python train.py --color_jitter=0.2 --momentum=0.9 --nesterov=true --weight_decay=0.04
Rows from block 4 of a small multi-label image tagger, named by matrix and row number. Rows with one number belong to one neuron. Each number is 128 + 32 x the weight over its row's rms, rounded and kept within 0 to 255. All counts start at 0. Numbers have three digits each.
After each neuron's rows are labels from the 100 images, of 14976, where the neuron reaches its highest value: "responds to" is what is common among them; "peak on" is the class under the peak. Only what is clearly more common there than usual is listed. The data: made-up waving flags. In brackets: how many of the 100.
# fc1: MLP up (model.blocks.4.mlp.fc1.weight, 1152x192), inputs 64-127
# fc2: MLP down (model.blocks.4.mlp.fc2.weight, 192x1152, transposed), outputs 64-127

fc1.221:099130107129161103153206170138111146084108135102077139175106174140154154110097078074133125107101087123135107106130085120114064130121162134226152183135159086074190077120125142108177147166085124
fc2.221:148104106126130156115075146131090095144125178164134140136106131100089136176154149167101189134097071147131159091114136153158234130138104146112110097141097112124128118158117145093154107138150099
responds to: green (82); purple (48)
peak on: emblem (78)

fc1.590:137135157113120125129114132122099109156094159131156139138181104111101145134156090115112118148117100099081133079155125117159114118111141145092165162130160157069088144163109077199097118172117173
fc2.590:110095159139132076142119136104114101109150161095075099106137144099140169127110117165122105163098132159136110113103147116144099159080148149102115136102096144112132140135106101095128101087080153
responds to: black (100); orange (52)
peak on: flag (81)

fc1.114:126134096193093102105158096140171088141145140168131171150102127152101089157151160151153090120149132113091147124169138189140143070148157103155153112120166117152139153139095178103087097156095143
fc2.114:152108161099138136124067069108098057064112120140090124131168118130126128089089182142115134096087125123190089152197086078161117129136117165194124146098076114089060160131138155151115169099106110
responds to: red (72); ring (30)
peak on: emblem (44)

fc1.86:120087157108147157071149108082151147099186136105162137073140161136111119148143128110125084100177177137141107137134092120135157151109173134166153097131130093098097130121112138127150154133036148
fc2.86:153144146152078079160100135128097107125128100150126138156100139113119155156156158097137123124211077144150114148175127145122116140146137087134126177125122090164163179078130136105109135137138144
responds to: flower (28)
peak on: flag (73); emblem (25)

fc1.51:135135131152094171138100092107133083173151122171074149195123144119142164171188104045080095157149168135082152112141123131163102107095121136090118129135178104126164079123099176140141141143110150
fc2.51:106143133204142065075144104152095158091125040131142197132100167129148109092134076165099183143135098172167142121107161172120113105140111139154200157180135129112087153141091150092149093130130144
responds to: black (71)
peak on: flag (95)

fc1.108:148148137116139203157029179082142207075098131128107144158125112106091151109131078156118138089082108137102133097098165116108104103160144168204117062112176145179139153099129122134147111176127134
fc2.108:105085152118156115162132181149119105114104116139179124126132125104148156064148131134170120154041137121100122094148077095169129081139143152084071095079122128121148203137125128172093063089170100
responds to: black (52); two horizontal bands (26)
peak on: backdrop (100)

fc1.677:121133129125132124082093133153102105134128146082144137198087126107118096153167207115075110160188105126093042127147111132149115142108160165152168091169167126096156149101120104128106165121126133
fc2.677:129137108134123133131081162141170062204104162134130116173102149183116086109142151118182171168059129145116136101101097133155100114099100117170147187108071180151138119124148130130128090176134109
responds to: many stripes (57); border (34)
peak on: flag (79)

fc1.510:092119102151101134184105129147110140057052151137164153118054086135058128099128094132068114156120145162062173164192153126111142170139167083140143141128108161165143168150117132064146093102145119
fc2.510:173101101131153167111103146157106112137164110114113052092139098116203111159108144173085133134178135121061053201094123119112129082136151186115094114144160093110101125120084090129154099160054120
responds to: grey (78)
peak on: backdrop (95)

fc1.66:156126108151076096114189094080113059122142139144124137153140195154082054139122136093111145127106102150133109115121072140127147081128096050089156073077166161131102102110135118103117114163160123
fc2.66:149114049101165111072083217157129191121127127139146172131131118041178155195124123105177121110134200117143095073100178074133138153119106133057106148137182112141157137139116167156161132160119101
responds to: green (92)
peak on: flag (100)

fc1.165:106100116143153060088151115137108106115105141103151131188098198085112121091198127109076125161097120117148070082115138121138145116154137077135117157145095156221129138121103090121135083085121132
fc2.165:224130098117074160138085176183139134169132166120094173122204091187112135114082150116187121122120168142104190152105127133190090100103125169104150139140172123080168121104157111199157147123153123
responds to: black (88); white (83)
peak on: flag (98)

fc1.387:117107128126149156124157108113148113129101138118102129170175134106146119162100107184108126097134151055102136064142133097138178110085117121069121110133169112104131109118167111113133105132147079
fc2.387:134137117124130129126179143124129067131148151107097164138104149134118101131139096078101142103162163123172132142141135118149122122112168117107138161176098135087162117112087174134097084116113125
responds to: brown (56); grey (56); triangle at the hoist (36)
peak on: flag (97)

fc1.291:127189094134133193106126096156092188134154122103191091118133118148101130094146069143093191149165099105108125150124170190133136106093102122159124114159066142149152115163146086133161197145107149
fc2.291:101059122172086106144109087132120114154121181124088162103120091128120126150122117144131151140109137148183153143158131113122161191135112109204106085148131194135074102127095090106098019096204129
responds to: teal (80); green (63)
peak on: flag (99)

fc1.683:137108114123152171149182083112129149130114175114164126108108130173171135171089129150088110097119070095144113112109119073073085137113080101107110164147103144108084056055146147102120093116111095
fc2.683:171092098123138102094097162128176114112078105118113080141061135128104110129188102117156098123141134135091141174154148160112151116091148101073112046153175159167088050169100122196083147124126136
responds to: triangle at the hoist (73)
peak on: flag (100)

fc1.412:112160080104102180131073119146147091114141111128144173099110079155134179189138155158175084174104135159139176128068120156155166116124066098130140162089071081137129111099089143118222151149152131
fc2.412:126115092094164066106161220137123128136091131107101060126117161096160076066133071088087183061172062093124132162175103052143103104123162092122137097164141118196177126110154135125066125119108095
responds to: yellow (56)
peak on: flag (80)

fc1.84:114098164146122089071135127160058138145172127109129115155136178034126120106095111100102136119198119131111137178071154123151154111145119136081075146164092153128125128115097109130136101140185134
fc2.84:114138072127107152182055110111207136127135115094093122098133185123143135163179142176089168129137132145124121175111164225169107166170139128132156058182123107171162102118116118117156110077149142
responds to: flower (53); red (48)
peak on: emblem (44)

fc1.68:106122150114181144098141116134117156090134199044154153197161136137119104067144098174143131153106106094126131130139140143142055137103124046107115157124187073101093170101167163104112136133151166
fc2.68:124128131133127122128131101094162109195165071157156132109091122133110118190117130084056066125145148119094113136132139072093161114178128109168160088081155167078188097163145108171142133132068154
responds to: blue (79); yellow (54)
peak on: flag (89)

fc1.127:105106137117089113147126120049140118155111094155108112141128181095172099162120136045129131152172155107100114104176103140104090142098116125152125213167130129131140129132128147157158116100047124
fc2.127:144171157158142199163148113139084124085156128085115135132146092179167123062148123145109164107083138136125109146075154097106101111158066130144090060131162057120056119132122119131159132138138088
responds to: green (69); white (45)
peak on: flag (98)

fc1.549:104160206107151103135138131133122134151122098106128095138160137182150158092194113130169141103167170169145137112083078129137135094135095108119064128182097147079125116076156141122070128125117160
fc2.549:139120116140111081120116121139158115102175108107131124110139143118086140122071182123128143121103139167131168108189139152156110137096141147118161147081161080150118123215113077139164154168172165
responds to: yellow (70); purple (55)
peak on: flag (99)

fc1.259:177101075150082096107143135151178110105130127124163201152123067096123118124115131179114130130109088169054121123143124112069155133158108162089051178126106159193161149145121170122134063144158129
fc2.259:142150094118100179114073142140119079168094094106171163116143094145135105101149161124111093120136125130134124183098121165176175150130120103131159089169150146061129165179185148142142131141105146
responds to: many stripes (26)
peak on: backdrop (97)

fc1.539:112116126161119145134136101108174084179146101130080113153096175099134067123180172156118096062177143146088138129136103135147102132118113096138141109122113111122110163112138137141177161132066163
fc2.539:089117170104117156106130166160114120167155139122101177174124065129114140131088176138151081187101106183092108079137122172111121189186105133108130078083099111091122101127138123127127115127159160
responds to: blue (100); ring (26); many stripes (25)
peak on: emblem (45)

fc1.357:131097117133151134137170126141140173146114167104122207104146110083152175126191122141140112150101094079180163104131135128140165111102108156126079120121045131071100112152156113108128149136149126
fc2.357:085102112122165080104176173140177122156153134073106102199114171158177183117128170091112098083121140140108113136092117165118121096111094153100218097124117136138167159140108153139118112138107159
responds to: grey (97)
peak on: flag (99)

fc1.488:084137109092143175152132125169145109119170147127053027119147104070136101147199132158100126113097181194122132104162045124162141181098071055140143152120145135098124081111203139108147110124095207
fc2.488:071137122143097119119137117136124138154114143124132192183092052104143113138082179101155119165163127152082127072094173156105152155137128099155151114120079144119079124103076135185145204126138136
responds to: blue (100); ring (39)
peak on: emblem (41)

fc1.487:159117062139112110137111114172126110131156142193178115087132107102070166138121099116121108153113104131099083177146091156117104139087111133084091065125153106112170096173159185132206120101176111
fc2.487:144098118084102119082153132193133078151103089111163080101161133146169155156106093096148162119123117121092104157095148146117144159170143075108164179140144155115127104160104112138119150173101188
responds to: green (56); ring (35); gear (25)
peak on: emblem (88)

fc1.725:181113085097141143089121110093160095122150204102114124147161145081119181203137146186070145122120138116114106138145099121099125146137148100175118129127141148133088168093150148127062089110069109
fc2.725:114137150130103175082105125115104082120165121095146183106119084118108108090193143120186102154128130155120169172149129096108117160140122117058154154102130124120107117177134162095156117146125164
responds to: red (87)
peak on: emblem (52)

fc1.572:174099155105121202121229108155089135219147127117148181124153111130152139119135139143106118147123167091116105072139108131187152138128161096105180118171098144130105126183145107166126093124123103
fc2.572:173122024124083101150055114142186156038090145128168149135094117131170131136119126134131122114059077129158157168120176129149112095136154132137099118110146146165132128080074145132119101103205159
responds to: purple (86)
peak on: flag (100)

fc1.582:087149124159131138175161078189069127149141130146138117214171154121160095098163117110160116155089156096152144172089144128113130102163137062125045139170054131141122112096134080158091132150066077
fc2.582:148102098129084070102111207110157098122103109111140094078117133098114161145121162186138146104130114142118113127140143195163067135143134149103177093138173156050126131166146153142172096059174155
responds to: grey (63); flower (32)
peak on: emblem (29)

fc1.713:147111080131131112087133097157143087125131149148085114121145115120113069176092145143070111092115108108089110149165130213147085135199150109168118114114119131095087110109124140115137097137055096
fc2.713:138133155082127102136132120080123082108137163118108135156139120151122137069158184135081120163124148109158099130093106088067097197089121177131134123134114129148118144158124154138119143097188146
responds to: purple (97); grey (57)
peak on: emblem (69)

fc1.755:114103144118158136116110124161100136120118146088170075129193145148135119197188098067093063146134140195138075124167091160144157090145093111142095113161097054114076162145167173132179069137085135
fc2.755:122141154102076146095134085112166133161143134136151202122093109108139117125127143145140094059154113094134144157115125162108112135073116096096132138118136142080166142105072102085095168153184091
responds to: flower (29)
peak on: emblem (27)

fc1.558:089126150083112094136113179153120143106130093126146146067130074137112166109122122193077112137162094098097101111144130118153151179133100110136126138157106104131176096137096089137137130188163163
fc2.558:149132121117184131146107110107106059131137099136135158218139113126141139148120130183144151110152158171109068069118108111207074114105101149117132141193092111184170114130133128125108084101116125
responds to: orange (83); purple (59); star (27)
peak on: emblem (67)

fc1.489:133097133121105159123134107168120187148102100161142139063150090128121071093064129141103169070151158120125153128141114058095149072152151154113179063135077055139152162160183104113128137135136136
fc2.489:104171145216104062126083120086108122139121123131089156146154138181112101146206126129067118142095110118080163097150113159152208138154145133135139100134118144114191095082094115074162117094122101
responds to: yellow (89)
peak on: flag (96)

fc1.245:144105146093134119094122109127148094116116120128161148148136085108115135152124120168103148147206085109140131172164095085104117124132149124226081147163141090137148080157125122115174117098153101
fc2.245:156135121213119146173167151082107147077134129162076108111149135155121124145122215088156085080127167120096161096132105181174108153132154138092131151118143121088083179125090125121130095114125141
responds to: many stripes (27)
peak on: flag (71)

fc1.420:117154152099113086111139181093146147139122128152161124128134086117139092121117137112145158083154133085172124137130130132144153084158145183137102103156152181127092091148109120168151057120065156
fc2.420:125059115118119180141115066109111152064125126103097119100183181120139152124079155145058082157146166143022078165172183140125119168126119173135090212099128126081095121153138105115105101130114111
responds to: blue (64); red (60)
peak on: flag (96)

fc1.397:107147113143000108125131186109134151074089146155186150147087115160107127113138140126121104157162181138125149099117124205124172145171145193079126068071122146133115123106093092101120096148145110
fc2.397:112108158113183076135109114097124106181099075125151086137139107110153143108101167102110172143093091144104126140161137089130042190129121115156133187152162035200160167121187108147153170077101129
responds to: grey (62); purple (58)
peak on: flag (99)

fc1.707:096114135154148094143076158216119130127124162157153156189133105098105108171139125111168087115165085106168200145095102091183137144163118108091170127101118154108065065133134096098128134125126189
fc2.707:207112085152146144159058161140096073113132127143117167082103143164095126135114136166149131165129080129142088167161158132068102121130132127136120120152154121132183159142157113095127128145139110
responds to: teal (82); rhombus (25)
peak on: emblem (63)

fc1.685:118119156098094149144173117124178146147121080103164120159127141120046151133171180157081143186113104118111127084126101147111178219141156132124154126120115061157161104149113095088119102096113160
fc2.685:069152095203188129094098155079089152131128142151121123117123079085173133144129117090119098135130100200112119126178169061126127078071111186144131110155101158130127142119096097118116076141096144
responds to: yellow (52); purple (47)
peak on: flag (96)

fc1.69:136147119094113082169183110128163110092168124139059090132080077111227145094155175110161093096190141167112142091122185126170130069166115169127093136105105105184107153092126138107126141114144132
fc2.69:096138128140102092091149085140122104084143085128119082149207148090062200158125127099196096196052056156103073138092092102139139162090087110129132093086148133111134130111127088137148186104135090
responds to: blue (69); yellow (48); ring (36)
peak on: emblem (58)

fc1.533:084136122141122084149131099147136106107177143085132134118104035175189118102127121119124081165128121098105108110110136092134080150154076140086189078165122182138101223123132152085123151097126144
fc2.533:152135146104133114162102144162120165215124076130139127087067232102125103150136161047166157151106153131164110127108152111103066118086147116156130139127116132117153075101064106094120126198144044
responds to: white (61); diagonal band (35)
peak on: flag (98)

fc1.569:190127139139155152131053137097137056142081094114135137095139168069117149133152164077139117129133147115155119079112128166183146128154125147090099155132088112105113182122129144117133133150148125
fc2.569:166149102130149136113052100140121132097127086148123072122106174131204115149179119080134118136120180123112145151109061119125077053119160109108107087070073139147153074095137131072154155085143052
responds to: teal (74)
peak on: backdrop (100)

fc1.745:106149153158116077105152191131107140119176115093106098116122136114166121144118143106187163161152067161101130135102100102123171173094120136156139068133080167166090076089142119154155095144129112
fc2.745:121174172085158181145069111121151154127144149176141142099155163070172130124129087109087105139083104057115188127151149162119129086172160116103110172128084088116149116135133131218096169132127131
responds to: grey (61)
peak on: backdrop (94)

fc1.73:030111178120048129118101087141127096120075171138121120144126161125141148082156084178142197124162124136126130202167126096103144130132115088129143157137170148126148082179096173103088102123137122
fc2.73:165080136129139147171166192056082180097154158060092127168125089108160184114172207195115134107129125184104102073131183188114143127154162112117133165133117068115097183113108163148134137125155184
responds to: purple (48); crescent (29); ring (29)
peak on: flag (99)

fc1.80:137174126119126189157127120148129039143105080133105069136142151100126153102128147079134102092169159188122114113069140146174086175085206096153085142126122145124164090122090121134164131132117144
fc2.80:151127073116166113082127202186124158139130146141163098080168132153168134159159088067121137124142160175128065121097155108093112085157138083078159093113118119147107149153134172116106156102170172
responds to: quarters (43); flower (33)
peak on: flag (84)

fc1.702:110077107142175121114154112158232090133096112165175143104109086098119087142133191126109141174132111079124192156173164096159099086099150126184157102088136137149134162124118083143075163084142125
fc2.702:126132118200107142143114142086170137120121171118173145112159161121124131171154077196108149093134121158177116117106114158081212179103133088141163129155104089105112118165119126106136121110121121
responds to: red (63)
peak on: flag (84)

fc1.332:142154162124085128174186118140128129168105127092157132093145173122111141091131152121053081097158130118157072105108110136150149087138085078109109086112087152104154122160194065091153138168092095
fc2.332:142110136087162144088049094084155132157127148131119064121159109108164161123149097155140139162079170178106158154162149134126107157067169153171087123110188154174070126089083156165102182164193169
responds to: brown (67)
peak on: flag (97)

fc1.317:125096136140125093106133101092151098161087066153144116136122168141196131164124104065130143172111180124127112115168095202106090137143154153132125175167160129164182141113135147174153117105099146
fc2.317:123144119140117171179133124114088098091118141094109100121145101136135118127141071120100190111114078125106107134110118069148114133151074101154125069156120071113091105146070091115129150131134142
responds to: green (54)
peak on: flag (94)

fc1.336:125090094221109107110132111191132142113181121157152102145137166154127142100117161137113126115095158078157071128148098167140107083123122100139119128111094136163163082067085140182148173137116084
fc2.336:149144090157083148050114124097134107184098173108135065089083173113134158078125087144161073071159177151146166065133160127152166060150141125144142196106158114112062142186149102171138106078132115
responds to: quarters (27)
peak on: flag (93)

fc1.407:146176162154060134133106091129182134076146155200161159166149126165123170123150145128096141163111123164092099075089094157160184058154178180097122112132129129103115095129168169111177113094134119
fc2.407:106052152074160112092162189175109128113152058056067114144122164136115151111083161146078107110134164124146110164147194109081031174177129107112113121166151120117144138090179148126104120097142129
responds to: flower (32); ring (29)
peak on: emblem (63)

fc1.93:107131044148159144064151054065136097146141194191117137126152154058146110139119154151181135180195082121134145150183155147160116132115150059128124109138140148120099096089118163081145174132148115
fc2.93:127120164132098090157099120162143123074182123090116110080116127179105181145117107100131175129094126183153111133132082105148135146112136182129070152152126134165102103143180135143120132098088102
responds to: teal (75); triangle at the hoist (49)
peak on: flag (80)

fc1.2:133151117088160149087176123140166101112150125103179142091084152194114136146069132110146157112127060095113176107134175154076025133141156116126155108162118152130080152081126132146134129100095131
fc2.2:156132094121132082121118161123145157113098124087099073143083169134150094139110114196122098155115133145070067117116152106090138126082139112139095034131125092185077043156105147155067122146131143
responds to: triangle at the hoist (58); blue (55); green (54)
peak on: flag (100)

fc1.178:077158164110127173148096147158129096127094107065122143155138082137129136080062127130129154117154107115121097110125150172092078131179176101090171141155082159183169094127158134167109093102171092
fc2.178:178132122071095105134098112117104138064141171169146082162113120139107119158137132161105199132144110186115103093112119118197109123066082199146081114181106121123121124137120110110160119169127129
responds to: orange (97); yellow (49)
peak on: emblem (77)

fc1.354:104105119081173124128181118187111080126172142168158143087153155095138138111094106120182149209100126182117079151111135062145120131172090112146129124145102132166173112086155110099149100167136064
fc2.354:124147177124096081152043072128051143130124168119096127157119113113127118088152177115136139127089142103121120087126154137096158143080124148116133133077128112142163146176135121111126174160116106
responds to: purple (49)
peak on: backdrop (93)

fc1.47:111118126091142100112098149143196150180094153196091157144137123130178172116083114140146128130166197066168131127123189118161113109144124174113117166131153245145122124098130161113121112137155171
fc2.47:123112160145119150096161088133101060069155135067150092131033085146125153163185094137140203044050108106161144173095136082084128104153143118132135127101109079162145153135149120126161113156117166
responds to: teal (48)
peak on: flag (99)

fc1.388:139112117073131178078144118149136159146205189139142097140135143129065157088135058093209130139136160094129138158121075140136113153114108095115106152116138180126114104156101112136190159118144112
fc2.388:098102079180070149152131166103114135119067106085149073159103107148173111102132121150069115158150115189172100131128140085126156064119165160094084148117066159119123162080142083105130099151105078
responds to: grey (82); teal (72)
peak on: flag (97)

fc1.664:181143092195130149145126119090154111116080090104135140097139132131091091146129122132135167092171139099159144117164154204164202131106213062146154117132141133125138129155100155121098128166087120
fc2.664:152159117082143198126099172143100150134189191152123155067145135148081094093083106131100084170175094129149076115164058055106143143167128152118088114096099134142080160121159117112084078150080080
responds to: brown (76)
peak on: flag (99)

fc1.467:087124120112148141073163081075115168121103153127095139122146139099047084091172114130134210132083117136118142142135094101106078146124061102124109146109114163094111139131102129114078061097112171
fc2.467:116160148087121089136117116121199083135146112105159129146117107127128109198108118082096081126130121121088146126175132164082199151108144094144197157120180135065076136206141086121166178149130105
responds to: red (56); pink (52); border (25)
peak on: flag (91)

fc1.302:180137120149088164105158087088106113179106165199107167094133158134112148104131099105141128070147147160126149139095133127104136121120142124147109074085161087132186105084164171133120114196100107
fc2.302:102113132117144150120109115145075114093104131086090124136137065061159107158164198097117162146074165096155110078103117158119125096064111129098116110186171144107092117194117133123122076087149089
responds to: purple (92)
peak on: emblem (37)

fc1.458:133147137130088135142175128151169101095097142134192094154113128068073089111121119190081110119095116134113149108174190082153122116104185153136138157072187101127126140140119185108069116133101075
fc2.458:125086084133103171074092136071102154135115116188110130127128097158159155152145138107154184068108153095157159128150048172100137114140137078138134150132074103109124147137106083148117112165099130
responds to: white (88)
peak on: flag (93)

fc1.509:139146191098061170104137135103136104201134137188090151073128137138095099077149149072160220143117087179112186171162113099074158149133104151148111158100120183098156119106155131138158140121139144
fc2.509:164138101109106113163132184044066131054206148105147110145189097236142143102135150105151159178154141089117138178098106172197141121133096159124092128117134105186108139157061146108171161115153097
responds to: yellow (75); diagonal band (52)
peak on: flag (99)

fc1.215:119070127111133083130153156091113126132166113186108131100114163171113069107144148151088199119136114165119105076161098097184143159129137095133134101109194114076077180160126182099128157134146178
fc2.215:230176080115143105134152142115100129121109126116074142146129094123085143184127092094097098155128156081156184170149136140104094120138131118170089112146112089088118065114142127122116149203120080
responds to: white (56); black (53); grey (51); diagonal band (33)
peak on: flag (96)

fc1.361:169098126135163120138134113080231077121102140093128135171101138137089102143120155148166125144117208162127070199152168135115155118118098135121155130098150130116153080111125145067138103127157067
fc2.361:154133120145145209193144106114117104119146113140076208088067175127134104114105151060156107121158105154142104107073076129162107120163125126179076119130061126086063180121138102081118140148126152
responds to: purple (89); circle (29)
peak on: emblem (75)

fc1.389:106162195171170125120195169193063131092098168144159162112109110157120077115101140093160123166128138139143100137052124145199123125122065073154102166136123201100093107125081115140125113160121117
fc2.389:206098113098102118142062143106142115156146084136156093140132136148162185142164071147082133079132097133099118082132156174079080162106129140096161142079115073139139125150203086087151075092182118
responds to: blue (80); diagonal band (34)
peak on: flag (99)

fc1.258:124115113097093084125199166126086158162111187142140099107118146101143141087140123147134182112079135119184148076201107100127082131185081135140082150102088209149123158144127129134094102120104203
fc2.258:090179097145175165152076079080178098103141107090143159119182083156088184148155125144124078098150158171088152160165105128127201115122142072128093093084124116130095171148098113107210104105163124
responds to: grey (98)
peak on: flag (98)

fc1.112:144137138151096091136132144100110100133157112134109102128112088152078195084136178107174165130108145111146097077057173091121165151087109129099094216090132206137149050117090119118076108132117177
fc2.112:087181136098131138120095133214118170110096183103134201154132129109150105165094114109140081134120139156079151156160054175119119085202158101094163095149110101101162153172167118160137141136161114
responds to: white (79)
peak on: flag (100)

fc1.324:121151158088132095097137147148082059147057071103127127158155141125134130160093163150126062125116098141142163135105133128144157127099110100123178152151097108135169066073173087161096048123096177
fc2.324:186113087105139182124093163094115110128181179107151188180134114073067164124096088073136112106096145094115097144135124070096124134173119167108100096134141147123170137122122158149171116109133134
responds to: teal (67); crescent (28)
peak on: emblem (68)

fc1.561:115099168096138069146130104156106085110126067055134154212112059131121143177104054076089129104113122115144092103165109146123156144135167165168168134154146171127140132089140088081118168130090132
fc2.561:124121192119134123109158092119084078166127132094116116100107154119143144113138152166157131137122125147062189130104163063111093128121133111138126125134149153105101092140104098161147119092122133
responds to: teal (89); red (61)
peak on: flag (95)